Weights of a small contrastive audio-text model: text encoder activation swiglu, trained on single English command words and digits, spoken by a formant synthesiser in many voices.
Rows from block 7 of the audio encoder, named by matrix and row number. Rows with one number belong to one channel. Each number is 128 + 24 x the weight over its row's rms, rounded and kept within 0 to 255. All counts start at 0. Numbers have three digits each. After the name is the row's rms in percent of the matrix's.
# convs0: first width-9 conv (encoder.blocks.7.convs.0.weight, 112x112x9), inputs 16-23, a 9 kernel for each
# convs1: second width-9 conv (encoder.blocks.7.convs.1.weight, 112x112x9, transposed), outputs 16-23, a 9 kernel for each
convs0.0 104:111112139155167182184163140067122092089087141150165149121145128147136116115131138147125114115131129132134122140147125109125105118139145067103124177166135115107142121106102104132135130147123144159163131146082095084134
convs1.0 112:091086109135162140125117096217180172125104108115107130156144115123139149133104127156138111149126107134093085120160123148141137117128136100133127142155133149124109145130122112119131114115087101111103120143135156137136
convs0.1 110:118126112110106145140161132100106111118106087080086113137138154170134114099122113145148135115130105118127160163169140117131106120123138130106099076096094123128136137159126120133144127113117114126124163145146149147136
convs1.1 116:125164158148138152136111121135136111125111104121137121173178107117105104120090070120122122138121087125126141116126138123099115154152101119105112117134136142115138113127133147139131132126136161139147134132143148151167
convs0.2 092:164136136130131140094104123171124151189154139147107175116128131126138125130113096096126116131137158150112100105120088107113125140158125127109126104111129109130127139109119127125104136130156117130121143112108118099131
convs1.2 078:115135129133181182135177130097161129129128090133145141156149123094155159169139131110109085127111129133160087081105118101130143113114145146159152185144158146161136124134131147119117116141118140180136186176120147143142
convs0.3 110:113119175156120105123120119116098096151167168161154112118140114141126124139136123103109113122118127122147163153141134096118113128132135116163128126146150161136118123121138156138135138125152125128131136142134131136142
convs1.3 114:133123133142137145142140119174184167113100106116139128178202188168148107113092098146179152171150111106127095105103113144157099105154169128111102120125137147139132144124144142127121136154172105113151150154172168149148
convs0.4 096:150144155148110100097123141154154141112133142143139113132129122124111138125108159157150148123123117118140120099114115124134092104102107127127110082106079103130129115117134149137156145165158102117130136140111111091116
convs1.4 099:177152138152161181178162115117129125119105073099114094148107101084077115117115098166169137114130121106133147141172158135117124120144145106111132131129147152121166105115111111105117131109101111112136161147138125129143
convs0.5 095:120136157138146137141140141122099088105134154131134110131134133137123114130127101160164132135154130111113141142127130142111125114111105197174137144146161149130131127094073091080110094121148147140132093114106116094143
convs1.5 107:127129117142139116111105110177165151130118109093064089126160130131128117141114100156142118158161175146137166133095114099082098112129122190185168194180158199185184139142129141113088106093078116103121141156137136133107
convs0.6 098:167164161162170163195168176151145157117109148171162191146143109135140124152116148127131135135110114103129166151165172147165147110133130108114126130126107107119101163133121129124139118151140137100125120121120123111136
convs1.6 104:118110121139108140160192159115115119145124151158150113133113122140154141113143114153127118090121087065037028128140114129138151157135113091107068078115145115116118147129151114125105136149138151126100114153163142130151
convs0.7 098:147143167161125153185153130099074137139114100088109102127133110152131133133156132141131119130131146126150144121122089107075088097098126124124104109100094095093096123146149153148153149176155091110095112122138098166184
convs1.7 096:108064084113101112108108093148131124108105083076083060138150158107106089079078077147168152156160130163167146130140124146105119115127125128129127152131114149161110087124123142084129120139098097122076092113097120140131
convs0.8 097:101130112096072102105132170107119120153140151134151164121138120120138154139142128107095103083119111138126130121115128135153142152146173103111118131148133147143135132136110124132085111134146135140138128128117108101092
convs1.8 095:139133115103109125160151142121118136141126137138100134119121116122123142136121112124111131142182173176135157155148142134129117111142180098070098090111104123111118124118125125110125121133140114132129110134132118128111
convs0.9 098:125133106110126076115136152121093096078118161181181127119116100130123140113135134125114122119126127129169153119111125119125136115121143156160131132123172190219179157128135125136134134141135152147141140119109129112146
convs1.9 092:087115132120129133134121134174147162110138149146152132165171104097115106145146126146108107092092079098115131129135126130104116127106118149151147130156179190158140127131134116140147117140158081074096132106131168151132
convs0.10 095:157146135118132118103078087118141135120089098128146138155144124126124139112126119121142157154125164138138126157174134134140128136120126169169151137157142139112097129116116123117117163105144143138148129138099113111122
convs1.10 093:143150146166175159167102106205158151148142102109069107102119138142147113120106114118110087118117134168148134098113101113113098111120143161157152177181172192175152158136149119144139116150110139135115110154159158115127
convs0.11 103:180169134099100097098086072124128195210181115080114115138121135148136153124123117133140086083090105095116122115120141145129130124129129128165145151138111084118178114115128115160168151128124118135162149148136124134116
convs1.11 093:161150138146119127097105132112130112116120090148155134123137141160140139120132109080104126124095125126150162156135133133158111140120148078073102116117108092118125146129123152164166166158155137131108125085135126137183
convs0.12 101:123102142145143120140118145138139146174151148143108086096134119122098126116107101098098112117124105114109119118114127123130134134146138083135146129118119102088105127111123093135103135144150145126119151150151127147136
convs1.12 102:183158195198180157142123143110101085077052064099078097191194162149152135152133131138128140137146155140122124145161137119135144143153159143145144126099126126115109150173142150132130129137149129129124123169141159132163
convs0.13 101:133105123144151155138137140087097104087088109090088052109154110136111120111114098132129113096084111121135131112117092114112099114124112182147135145135143167130159146162123136137136110133126176121166150153146161130131
convs1.13 107:137118131133143120141151147112113109123128138135159185087102094111092124119111123160181160158160136150100103127131113119125125129136124159126099134126119105073059126088103112083066088113115093130133121124129141116148
convs0.14 094:151152135118101112110099080067097149122112106071105096116130123118144119128097115129102129128144109132119146160139147129113114093116103169145155131104115106094132143151128128137156200176203125117129136127123122145125
convs1.14 081:115148132147116108113102092128120122111126133127132107138120148132185177159137143121120120149136171174167125113128135117131139113106090104127118115121135117158095112098109121103115093101083156156117076107116126129119
convs0.15 102:108127140150133137132132141153214181152126095085095112148136134132122115140125143136156164178140106085061070136140146156161155132151103144134147151124115123072053155146185181138127127126115132124123097115091092074052
convs1.15 111:102114119135157127107114113122076081083106120164160161172164174202155152123126160161155151128107093088098096141162158129134132134158160161151151164128111105122085143145152148136131117110112111127100119141152141114121
convs0.16 103:152142149142134144144139080160165151147142107111098109121145125117132125115129127117172154125110106100089098113108115095109111152105126102094112090095063084088136125111137101110103120096103102146127129122124126124137
convs1.16 117:114130147164189188188157118149120104096126126125114143206178200145137117124062063171166160175161148119099070150119121116127142123138134119138167180173197168180142109134140152161138143136122142103119135120126111113127
convs0.17 107:145154145133133102120132135130144123102147127156150102145148132150125124121103139153132123107105078077080077147178172148138125123141139114107091103100104127127137125138150136158129143130168148152141156149131126105114
convs1.17 107:145155115120077088094122141105133135164135127130150132180177125170158142121116124109147132122121120116135111124135147129146129156141131129095137096115111143144169100131157151150138133137097143130124122095125139138153
convs0.18 097:142111132126129131115154122114125131119109111104112097133119147155119135134128122184144170150152170122136143149136144141136141135154153145124143105153121144144165122137133111129092099111115086109113120113085089085132
convs1.18 101:086113096113140106133119128124083108082086110091087092181142123115108104139142144156142118117112128120113111159142115104141127164170171163162147136132112096122125111131104146121117077072075115121137153157136119125141
convs0.19 097:115111082099133129148167102143080130125126106116133143164157156166150161138151142135132109111147127118151137139145146147130124141140134115101142107165114132127089149161147148136162141153123150128129118133129131143149
convs1.19 094:160133155160127103092108107106110119122132153171150118104135123143172154145160153154133146117155137139112107098125097116123119136114094141142152131127102126067077164135135135151156143125128151121106089099076138137158
convs0.20 096:110102141118120147140156119134118119166133121154134119132124112151115124149110115120110108099092103095093120109123143137121128106108110082101076110091139143137133121121129116103109103093053127149123140116141152151131
convs1.20 095:114108111090119123126150146158151129135091084096066072112120119155138164153136126087105117119119121152141161115154136138123122107104109161142156144127173142140141138161156134121104102110111115101125130121100110105119
convs0.21 089:136158158180163120086074099093114129134150155138116110124134114164142114124116138137111124094107106127137116149135123078102100147141135088124109100083101077113104122114145133143116103095147212159132131141114110094090
convs1.21 078:102112095100085070104084109116140109152141119149116136113107105103161133102127111146142129113120113131121109091086083106127091128118134123119122129096120123142097173143137130135106095080090094076080113097115102124088
convs0.22 102:134146140149126138126146136097114103092105100094109130110112132138153150149135127094125130146131135114108126107098149114152128140152152076081122104164146207171189146130138127139127142128109120120144120134111123131141
convs1.22 105:132135150117130104095079088112133130106133089109117139153144140149155127145161182159180142187155169166173146136140144131144135130157111143144129141147131155142109127129126138158131108103111121150144140126140142124144
convs0.23 093:118097121124124126130152169076081071091085084091125129122115141112168153120134137120087117134104107106141135130125138153131125097115120143116141157153139145138129116121100145159144137153115149144114123139134152114158
convs1.23 086:158151136146167158145142135117130137148115123123113122160160180151144135121150126096097155161165138141146138146136158142142139138133118144148136131110102111083129108127084131103131099071106087100101136155139131141153
convs0.24 099:138152152143114113103098105132120169167167133100081058127130123115124135115128139117113111144122153121141126161153141173139140112113092089089113128146151174155149131149132161172129111114120106125135113139168141153161
convs1.24 104:129145140169159169162170146139121120146138152154177146207166153119141090135148135119151136147158141105118107080093094136124136155109141141128159125166137103136124099130142142127117114141118124136187180174155140084127
convs0.25 109:149150145114116125166202169138204215192158098082102104109117130140135149135138108141150128126117110121113122120136107113109145111151136131126107117138170150147144110155150157138120125115120100109123144118118140164128
convs1.25 112:160135106125119127104077112101111112154153143136122116142151183181185150155139167155165140151149117101118104135123114127131119118090126094120081074113111127133158139121121146154155122131124101130126108108124105068116
convs0.26 094:098105166130117078153138110098094106118163177148090098137140125124111099117124140151165157165142154128106084154158115104103123119154137101132114127146134106107097115145121115139144118110099104122113127157128114113116
convs1.26 092:071077069099117123137148112119099116152165154168152108106126134151127124125154153112127128120141152115124133128170202197165136108142131120119130132117127143142115152158121127119140119115132151137121131112077093091109
convs0.27 104:136138135132145119149156162184164145116111122077066098124109122115120153142123126126128131151135122138104109097102123122094153159139173117111123145132156133150149106119116129127111130131140130135133153120146122137123
convs1.27 113:098117106094109107097115123133122075104130154149149146134117137132105107128106162158106096105112131115139120158160146172158161146137162139132134126132131115142093121112113127126132105122112094103102146125157138109139
convs0.28 103:096090146143169163150136180136168182167133123085081089150142157138142125111101087150121150161168172130112100140143125108121137133107100067129105172140153131113125132112111158142138111103122113132101115120096096098103
convs1.28 106:147139157169132121124114125170149093113113138135156143112094107116143120114115076145096111101099083105078112110134146150119130139097078147119126102124123096122134161141134142149137102105130123112130135135116109097080
convs0.29 096:111115133138116101114072147151173161186178177179157128132113099131143114129129138130124153142130145131152152136132087093094110106112101184192174173125153125131145162098156128123123150103114109108111113144143120104129
convs1.29 085:097114125125145169170161146179133129164141125098121109187134160143121142121112112119118116137121118114134147154158179136114134110143162101153087142146153131151108106100116115098125105135134136102148107109148173161158
convs0.30 104:145132123114147100110131136104109127104128103129145152137133144127114129117151136130134134107123087107138108145140137141155130126143107135116086094098109111159156119087123120117129134128110096127116137110104129123137
convs1.30 100:150105154118118116125104085172117102105108112140147127121134120136136120120131106097100113106127092125135112094129129147156156167166151158127147144123129151162117082064084123126115124117159104107109096101114094108060
convs0.31 092:187173174150151147108130119132144170176174144093129116122142133116125121129119105137102105087099145108146130136134098095096139138117117117090141093156124131122130084102127127136132102122100134103094097108124105122088
convs1.31 091:163152164115139099126111129105123141129168128139112120104121092140140135111124068155143103117149146135128101115123113121107131148130133089082105118160144140178153120116135146143159113112154145121158162162123124114125
convs0.32 105:143151134118106098136134144176180144130100074095116145119118128114136127118124116153161152123125128101137127132096111125115138136152134150152135094087106121176184153131116121086115131140131138107134114114118133130144
convs1.32 123:148130111114132134163117106183168142101084117122149120187164144137153134113128121161160164165160121110110124114112110104093100106130128141152169181162173161143141129134131118117147126135163133137146126135110117124136
convs0.33 105:132154141128135132126131116100098137116122105108101099140131124124124119124119147143135128106124128113119103140125137114103118124134148157178163182158147118133111124116137115136121141124132135108089105074119103119146
convs1.33 107:177176142169158164137132115069095132145150139167159148124124100109122120108110121097109088103116103094135136148139127149142110093129125122115117130106137139113110140139130152119148121121150163157147130112110084109129
convs0.34 094:118167127128129121125135127130114144145156091050041057153129154167145115136114119145127128136139157126116115118097113110093104093136124162157146157165163123128131113119116115147149153127109114113116153097131119105086
convs1.34 088:140127109106091120116146145138139137151184199175168152104107078138136136113122129135141156142132092103118102139161138136142150132128137092109131130150139165143161152138114129131130113115125136119135156188165125158124
convs0.35 110:125097144153149128140140119123126087129118133123146146123107091091106120123125114169147123115133107109125120117107149161153127110106103135122136113121110127136155120135133127129132133133132127106100088108111126150132
convs1.35 119:146151165170145143118131151148132134150129112134108078185154132119112100099113122167125126119113081091110117137132117098135145124091083063120163174162157128119134126117120098115127141144174128152152124112115131136126
convs0.36 096:157153123105120152149147106222232185140149117113130174134120122141116132127149136126145163161149139114112093117103127137095117109126114138107116142149126103086113132154131117121150143166142112119131133130124121141141
convs1.36 097:095113138118113097102072094099100126151153137138117083106102106112120109061125087088134101091137108109110099136115121115135149116118111122138126116124127105132129134094093152152144153140132108118119109127115095128098
convs0.37 089:137126110110117108123108096177174093131102127149141109160128136124114094141130101154145156100135132133166150131131132098112133134098092183173157148115107114102130159192148132136102150133129110101077073078131134146135
convs1.37 094:062069062045098098106118142088065109112110098101093089155140132093109149118091124083088089088117103092119124100090096114096097076086082187170155148159157150148153143116140126115100128103115084126135099104133133119099
convs0.38 101:114131146118131127170170136142208210220155135118155193126157135146180145142151150112109130099123116127121126135122135099118084124118118118095106121134131105091078121128135132099104113127151093132106127116108106118119
convs1.38 106:131127129115123154146182178089118121142151147167164143096149149165164153157157126129121119125139139122087104144165171164150150137097100081115125143120125108114112143151110126109095085143118119124107139130141100098084
convs0.39 106:131159163135134120107100109157143160177174150159161160152156142141129126133111146130150169158159158149104063122145128111109098091129151158136152121145109125136163135125166121149150111122105132099114115129128126108118
convs1.39 109:105102123144137135121119101116127148123135150152179115141114098126147127158153151150145123112098116090135127126112120115119127136143136071090111142150146149180132149164146128124117140165164106130124111131115095094113
convs0.40 099:132139116117110130100122114163136122099139151143167145166146142130121122137143105122119098100084116125131135157138123145154136137118140146106086075123133164180226162135138118120134128130159124132117120115136148140125
convs1.40 102:111126128130104131143145149152177149126114099078068089176135159143143137147127127122133135125125110071104118124120123142131127137142118118125130145142151148161147117126141111097109098113130145129148140145138136120091
convs0.41 096:138137161139122094127110132153203174167149111161132106167175131155135146162151141113084136136153106135130142106079099111135115118105095114120128165138173136170126113091142112134089152121189130147156166171136164135134
convs1.41 099:181180165135099067138108126132122130161182151180139160149113120114170119128078105130115129090116133124139120113086115112141129125099132105110090116120139104107070120118133113140129129118102136134127150112126117133109
convs0.42 106:150114122099137175164111118142103100130100095121146173144143151133122150151164150138120132102100121107142116143116111100084109127127138078090074097138142111121100167153149118149132133099108147130129110110110139151158
convs1.42 090:140104110105080061116092102133110134127129109148146122097088111100122099141095101135137092112105134163149171162147174111122114116114125137118154140131115106120122128146170128123159144157130137105135165137146120130085
convs0.43 096:135121145123122161137157168140132093103075059084065056114135135138122122126118117152136141167121124124130136117113137149125120117151136133120103107129157146150117150100142113154123147131130171119091104115127149140145
convs1.43 091:133115101129112122126100110077130125136163148137155165174132119115104117146135149136116113043099095107077102134123106128109070098101101071090114123107099100130131109102120150153167144151122140139142125123113092093130
convs0.44 098:107106128107120127136168161180187189159144119098130106112117128122122110108138123121102084103122128140159144130123133135133138141118109144128090086097105090106048148158135151146155141189161179172132141163169166148125
convs1.44 094:156155178191149172144133109152113116126097077095092074092143134152131117135100046147160133138162152155176173215206189178127128125159134141128139120143119113103150158167144154140131138156145143143133136134148193189175
convs0.45 102:121087079136104158163158181083125150106089087099120143154154151153152126121130124067064076124133124159146128104094119112119124133144126100082120118108110139134169128108138121108119116102127094096122103102095110101109
convs1.45 108:122101124103098114131134125113116109128145144136155183058090115136111142173157143135121112098074088073087093139145151147149143126118140121124144148100095087059066147140139145149144124107130156111107091067067120125134
convs0.46 096:116118131141110119089114121123114126127126168105118123141133132149139124137145126103136112122119147150136129109118109099142112130114138067113136117085114135153139152126160141160127128105093100119123114116095093114107
convs1.46 091:108128107101098142146141138072101105132111094103145122073112106113108146168137154162137116086139127131131115151136132132123132139154153116102147163119140129104084181174162135103145122158149090100131106113107130113125
convs0.47 091:062059084104125097111086102122088112104115115123141162143134127124136129144147121165114123117145158175134130097115108135185151146158136166162115153145157149157165103144123139152134141133144074120070094103091111120113
convs1.47 086:111124126101123131113150107145126130114072115087136144182163159158116124128143136135119120112110118119107141129137124143123144134131115134149142140179171131138132194169137129087129125149150109133155106114088104107145
convs0.48 100:160139152125104086106094113164133095099093109109113129130117130115149153150141126099107101117102121106102087148157161136145124146160127144136148109080075099096106129154155145166141154126135122124116113140090108116123
convs1.48 093:131168125121101131105135125092122124112117109082109069139142140156126107087141130165163133151151162169147133137142135149125148111097110156174186167141136165154175104105117120070084097121120102084111121127105126123141
convs0.49 111:141140139180175139103102103196150138105137150131129152133115129134143141152140132208194158125091072071064088125115094110137133151122149137151167145109079079100128145136137131139131131106135118123162135127110134123154
convs1.49 115:133115122151150152172154139153160157149145123116103099157102141112112125141129137169150177136145127133131131152149109113110133153140106098097127134129095079075078112160149148125143176197177148141161151140135130147158
convs0.50 095:109091110107094122126129103127119106126118161093050019146136116116108133102114107162120121131152141127089113135150128122097089097124151144151146167193167163180109100127102111112109132126127093125121103109158125174161
convs1.50 096:089130145124156146146145155100095135127156156132168176083102095095120111142161156117092114100100109135114129163146133134143098118144127109133110127125121135131140129115137114109128104074082148139112117113107139177148
convs0.51 098:168136149156159136113094116089093072064063109095124080156139168139142132156162147099118163129124132110121093133102086096084105126146127136136147125131113117142134161140138145169157147150169129125113118136108085085099
convs1.51 086:107111118123123114116082074165134153158154149129102148141141098127108114133131140086092132120148148152138151145157130131130109148149133142157127119095105118122121135128133120135139131120106155142131113182161180167167
convs0.52 097:140107118138153136115158152056072132143132151131136083132116095100103108114094080090100086093122112124113143138178137140135132118121134114139136140144124136134210179133123139140106127111128114117127131117135125115131
convs1.52 094:165140142132109088109115149136128122149135128152159139096115121112166181144156105116115141105107110123113131148149107108130164162135140120121121131125123134143139126110122101087113133144112136128114146119121103114104
convs0.53 109:106108093087086105107111145094082092115117133115121144138127124121148137119135130111132112121137131133127119110102132131175184158124148138160143149154151169145145139152132121105112102137139118112121143130141160174187
convs1.53 118:163157118134098101089090093071069116134134134105134161134125085072112120139144150151153168141161158173176175103104125151154137134140133120142135142142128116130121121132132133146140138147152111123124134145160141149112
convs0.54 097:134104104145136143134156146180157152141120111095114146157145159145168144153140138129133153151165148158137108096107115130153129096121104116135147152175161146127100161137133134134120132137167127104106079095133149143165
convs1.54 096:137174162134137128138125134124139119137133114143153166152125152127143172151135137112131129151140125133121121115134109087103082107111133102094102136151147136134110137118176132149142137126093151149129131105124133122142
convs0.55 094:075086112114118132126121127108111128113155132159169146119132122144156139113118117146158163157115160120146145081088138150141137149149138176191145164161148166136162119132128129124114107114109138134113118100097110087102
convs1.55 095:147153156173143146165132155079099095118103141102152144089095112122132155131168148088100120121160135147123150154113141112117117121141127129132150123150148173159127126112129138155152121144163134138137142141130144147136
convs0.56 093:091118139133099132140123142106111128131126106083153110107134135143135107115130141136167158123132102104085145118139124115123106103122159162168172144147133126098122141121155117115099143093119169145117138159132116138120
convs1.56 085:132143132133125110165140159174159174172161122129131134117126142093105074124113147139120129118151146141122117158146142161129109106132151170129147142170150128153128142125132140145182127150138151125120114130125116110131
convs0.57 098:108105106102118123137169176155142135141106124129113146133118128119121120138120108139159144129122115123128128115136142108134114131140107094122135152161160131135135128106129124141114124134130165181169133111095103087100
convs1.57 098:190164137142110122133105107195131141124065101144131137198154147149167140123094099154117137135118135095085064138115138172146112140133118078116102142098115120129157117141151159160166135146136120105158158186165152146140
convs0.58 104:164122107106113107120132106187190151140111109110093080129129148138126121120134136176140112132132113092102102116122123119135145131149137144142121127152168167163158136120126101116128117139135119104113131135126110126120
convs1.58 103:129130158149143111109131139099112135121149172144158153152143150143178162157168141157166149185171131113094085175168169138158122128093116068083085117099073091092082133128143127115142139105106145126151141151127133125106
convs0.59 093:127127141149148153132122165150160154125133094103189199110106107106134126104072110159164154140127132153137135133126132147142161122158134140137165151163175162157143128135148109158118112117150133144141157166143102113117
convs1.59 098:108108135134144158152173190153153169129122111101110108162160131113120116108121121162128138128119100150159184105107103125100094122130121168136141175166159165156150144125128105138126102111120140138137134135137125119105
convs0.60 093:105105162139125125132143118157168113074097128148147150120123113121125137133136126100133091117095150117151122118131122127127142107144114150143143138103136140142156155153132154126159126167076130126138121119104096132135
convs1.60 083:137104120124147149147130115158169131167120109101117146102131090105117138124176131128151157151165101137151146154108122087107114140107108081084109109115111116112113127136119093092136157155170109129127127110117165158141
convs0.61 115:153144137126135145124094090110099104134138123118113081166163147129120114124123137142123126140162142156139139117123123139141120124118115121103130133159148141152156130141120098118122149151130148144133103135121142141131
convs1.61 138:114087062058117149143140146123138119096097099101126130115126139138155131158156163151128108103113113118111118133148116131122103121152144091120104108122104123109088098112126133096105109120117085081114124131134135134113
convs0.62 095:181154124122108139140151139102108162138151147158129103107114125115128121123118141099112125120104121117140163141130120118080112134146116168195172177172174171180147126111118112103115123135140145117148151150157161138152
convs1.62 098:144126118122128163159124136209170189179161148127148124156108120142157169149145157151129151141156150125122091068095100126095073087126132093138133144143161127122095135136133142135131121170132078098100110141127156156179
convs0.63 103:094111126129101122108158161079049083107142124101111114120132105111096090097117107174138137154140150126110110114134146143134112121124134104116099130135146151161185124105128122117096117097139166125110102111116140139141
convs1.63 101:108103084106111129163169149135144148136167131115058091109126133137109128149177170250203207165169145139141132127130132118076084091103094108134132142116115097139127076149137138107106135129151132133131116151132120129131
convs0.64 096:132149124156121176156140144160141179165187160157188166121135131136124134135124141119134127118133123158134108119113113142149143167159137151149144111135142139112083120126134136141139167137175109145147135116122132126114
convs1.64 092:176164133173159132139146126127143160119108129121095087073058094108131121126106115147144151163168171174162169155134131121116105120142167112103137111130098144104128130126133122139178138173173134159131107108103089115104
convs0.65 098:126120120109109139143146113153148146125145131137177164118107112144140141128124136161123147107120117155120139122129154130136111111102097127144119121119137124136140122123118143118130130136114090098120118119156150139123
convs1.65 109:137135146148156152156157162182178162146139115161124118091104120128109128148149153126108108109120128138132122097149109118151131111121128162154137126134126112131102134148163143147157147144109137115140144136126119126156
convs0.66 096:122146122121127109138170160129172155118123060095134120130125115138128128119149133129162132156126084096113101142102109143130148129121150127137165143134142142133135147112099098081107116107102124142125110104120108076104
convs1.66 111:150167174169162155162161181179148143126114144150140136143107111136124141119125126128098110055080052071092058132124124139164156135126118080107116114115120120113122120146140152092113100107090114122157120136134146095070
convs0.67 102:123122142094089115109132137136162175152156160126092118102131115100125127144128130104128120113146130125121130135145124119118112091098076070083076124108120158132156121120114104121143130103127092086086119132131133128112
convs1.67 096:126122132101110127123131163111118110144147129136091120130098085081091087079078083111153155145117094109118147155146132143107088121142113144133132111142149152161137141147119133128169144152157100124111120146130121113122
convs0.68 093:129128105130121154148147142144172142121113157173149118115134122127122131113118137161133114101079097099125130133140130129146138159118103092114130132153111165145151134147164126132097108121167121149155147163136140134127
convs1.68 092:118154144148156182177154162113116121169120110119154150141152146155125149144148160105133124117133134158122118109117109099115101125109100152150132141142125145121122103142119182154175152168125176185159156155125123127148
convs0.69 103:144148156164158160147142134134148132119097105096119105127124149142122152112121118123164136163131119129119145126137125123121147118124132125114102128110114115110119133144121137113105115111133083080082078095092097085059
convs1.69 097:104090088089098087071066072085122101089093096128124107096117087118102085090081086170174166185133172141128127127120116142114108121103130061080117124133127147125148127119153147151144164128110115120108120120127101145121
convs0.70 090:100106126115125132141124098020066131148116122122108116129135128096126112132094112132122138135141148140168131151125124111117092143111128135155127147139138140166127114105076113104139133111126122126123138111104120117104
convs1.70 088:109093135114100101081103109157161160133130094101120102122128113138115131108114148082091079130120178181128170136134124123164127109123139173170184176148138146133132131107129122123123092128096102107136095153136114121151
convs0.71 093:111107123136109122117130151081137161101067071121163140096095105082096117116123132122113138136155150150143158138116107095122127108113127156157128123139152108132153112172155138147111136109150104135184135136112134101142
convs1.71 084:105126136122123180130140146087094147130143167155138127098113122137128168149109146156155097128112158159138137153146128137132130129138118113110139111112140148158161123092105119094108102102143152156145183153139110104113
convs0.72 088:143113120116169167144157135088112086104137077095127167130136123132134108100102141113095077131143139160126134084104101137130130129117113119096130112118124122108097143137126153157155125111111149150145134149135114142161
convs1.72 086:155149183127098105102104094106084139138130157167149141121116128145133125103098091172177133114150085091064070131131106124151150133128110109129159132145134119103149099119108091090117124075098156153137151155129123137119
convs0.73 101:120094087103144119138115106124104091095078101118136152138143107110130138140106136128104114105128125123120142166168182165214165184128166092124126161126116099104116152127112128145147135123132139114111095128111110149163
convs1.73 094:161113125130131124113129151104113118123114103096135165126129143159137126155137154122129143122135160154134133144165154155147174165168153133121123126090124103144090129122137135160127157132126128139134155143135111113113
convs0.74 109:130117136153186160144154134119090090108172216228163100132123120110103112124152139174147154130132123156144105120141151117104127146139131113124100106093118097117125113146118149129151138118077155129116115113090112082091
convs1.74 119:123140140143132127119146119122163149175180172108083099154181169150149135140126100144138165138167139144140118180157138128135120126125143135129128122167172146166140124130128128116125134114110130135128098099126146124108
convs0.75 095:156159175160151159150139122094128108122141151127131154091112144097106130118124102131133112125127111090126090081084111110121110109116122143154130123090111108107095145113106124128166158130139164155155129145188181163144
convs1.75 096:095133141146146167125159143092097123126140122100109097135136136137144147132081068150125113117109121111132137124118096099092078115120121161162143164159151135128136165146127109108097111131124141140146136159129176135129
convs0.76 108:110112131127117125116134103121109103066085083107137151133132110119117121125105117111112094081117105104077092141152176153155139125108125128132146160116121118123120143108123129101127111130125128106105104109119119103120
convs1.76 105:131134120130082081073079083102102097087089090085126127096109126149164169179140119136141125134109085081121134123132165154154123171168174131121125117127124097124113116121118114146156131143113131140142139150141102080096
convs0.77 102:103072097107110104123139127119101055062104102124142163136169134129128141142143133136093123127132124126115099123133137134130139145125117095128124118138148118153131143181142136138134153134148126133136113135141125114119
convs1.77 090:124153139172139121117097067107100132142124118126107151128141139141114112134122118143142143142093092103101127110112115124119119125161128101115118135107104123115141104114106121148147134122117110112134137148160141177190
convs0.78 106:098106127147161133110109121079081099152159157140132121146165163166141132138129141098109129150149133122127128149154135135139145149151149126113111136132107136112089116108101129118139137129125121132139129139146142127125
convs1.78 104:122102097127092106118126116100099147117110096110104109126139121144122114096121145118112137121124096142163202100120116107122113099124145145139145121154139112098121126138140170101112120150148137143122137120134149152149
convs0.79 096:175165140138119114133114107081117104086107138107112145115136119117124123125140146160125112098113099111131125121096123114131138100107143097092096105117140178202186123127115152113132151146144142119143124164144129148165
convs1.79 098:134144135122114110114157156143135144155131096098104119096147163171136101085099063142157136130123109107105093105087092089129162151115103097115117119158151129153091121141130106112122125147166141148126130113091159150124
convs0.80 098:174178135150115113135142147072108138131113105103098132135145166129118140139141148128155174136159158126090102112136133132114118153142123085105109134117111108146152138136151156162158160160162114126122131140128141153155
convs1.80 104:138129142131149138149142146173165133115127108108128137105115125156173156153142150101119106150124123125133117100092107104098129113130149121115137161138146134126117171138136112091122123138150110128121103138138158108112
convs0.81 096:132122089125110089103173124185175202169149079093124103137118125118126107097099113113115100128137125119135115130133138136135155117141116086079093124149160137156118125119132146131148138135121143140117118134136143150129
convs1.81 094:122151145170140128136138121087090114131109120094113101155119140147147156092114135090145153132143131153124137118139120127130129153108145071083101116159136176163169096095117111126122141137116152158139134105124119108123
convs0.82 108:136131102128147128158154111177145118122123102125113151120114123110118122117103138090117142135113144139115102127121112147125145148155142150154125133114125091082071129109119120132140114109121127118143122120119119137130
convs1.82 104:109131114091098088105108156126130119124133127133134115103121126079108106139127107150117106123112120140150134150141127127158168115098097120117097108114114117142144121125114114127152127127119165138152158140116158142155
convs0.83 102:099105115132122128122104115107128149141165187131116107135129148151144135132122119098110162131147173159149129154144127138106136141109099141131144144125106120099109146153163154166169159128133161140169132113112115118124
convs1.83 106:161148133146163157132123123136119123094084141139145166092071092144169173167157152138119118127115139142140155136154123112128146159136140142151157141112132147155149115132123124103123124124118160134138128152146135154156
convs0.84 098:170134109118152180180197170173180178145128128128140138142141121147139141129143134135166141130121117122137143122139134146139144148154180109115105116095094103106083114114118136130162175151158091118107120105101111146133
convs1.84 094:164171161142117135131076096091113117120123161159142107135125105127155137130104072104100106119093136143108117114135143112125148136153173102138152122121146141148098119129120130134138121099096113121131112101115117125111
convs0.85 105:088140127119171169161132093084117111129092123172161111123127131135155142140106129168154153132146116135130124120135118112120126133142135110130126125152122108114091122134116110109097108113114161164169139110101108109146
convs1.85 099:128115098093141126103066067151173166145131107153154153148145140148121088100089095124110140109113104099107095150115136121134151142137181160147166155177135137139105134118111099134139122122105099128126131106116080073071
convs0.86 094:130179168183143135125126140096112122139154107148141110108107113113126136127128169132142161157136127134116142147113143106100127119112103138166173176159168092097064145126130111127100190112186109120099085104092122158140
convs1.86 083:125117128147159128161122109139130171172127129200154184145118152123157147169144133148133150102123129144136102143152132144122143130115131078102108169165170119143137125150128132139098096074047123110117106122130141154113
convs0.87 120:118120118123131131154147160138136149138117100079096095136137129118130115113112133131135123126122111115120104138164145155133126123137128104112110118128144115134124163159157133126124129129137147147139114108095116111132
convs1.87 125:100100109116099079123109121143134133126136131123115123124121108112108116114131129113142133115141107137121155075137142135126134125130109108126133143153157155155129091083112093109117106142181154133102120136149140128124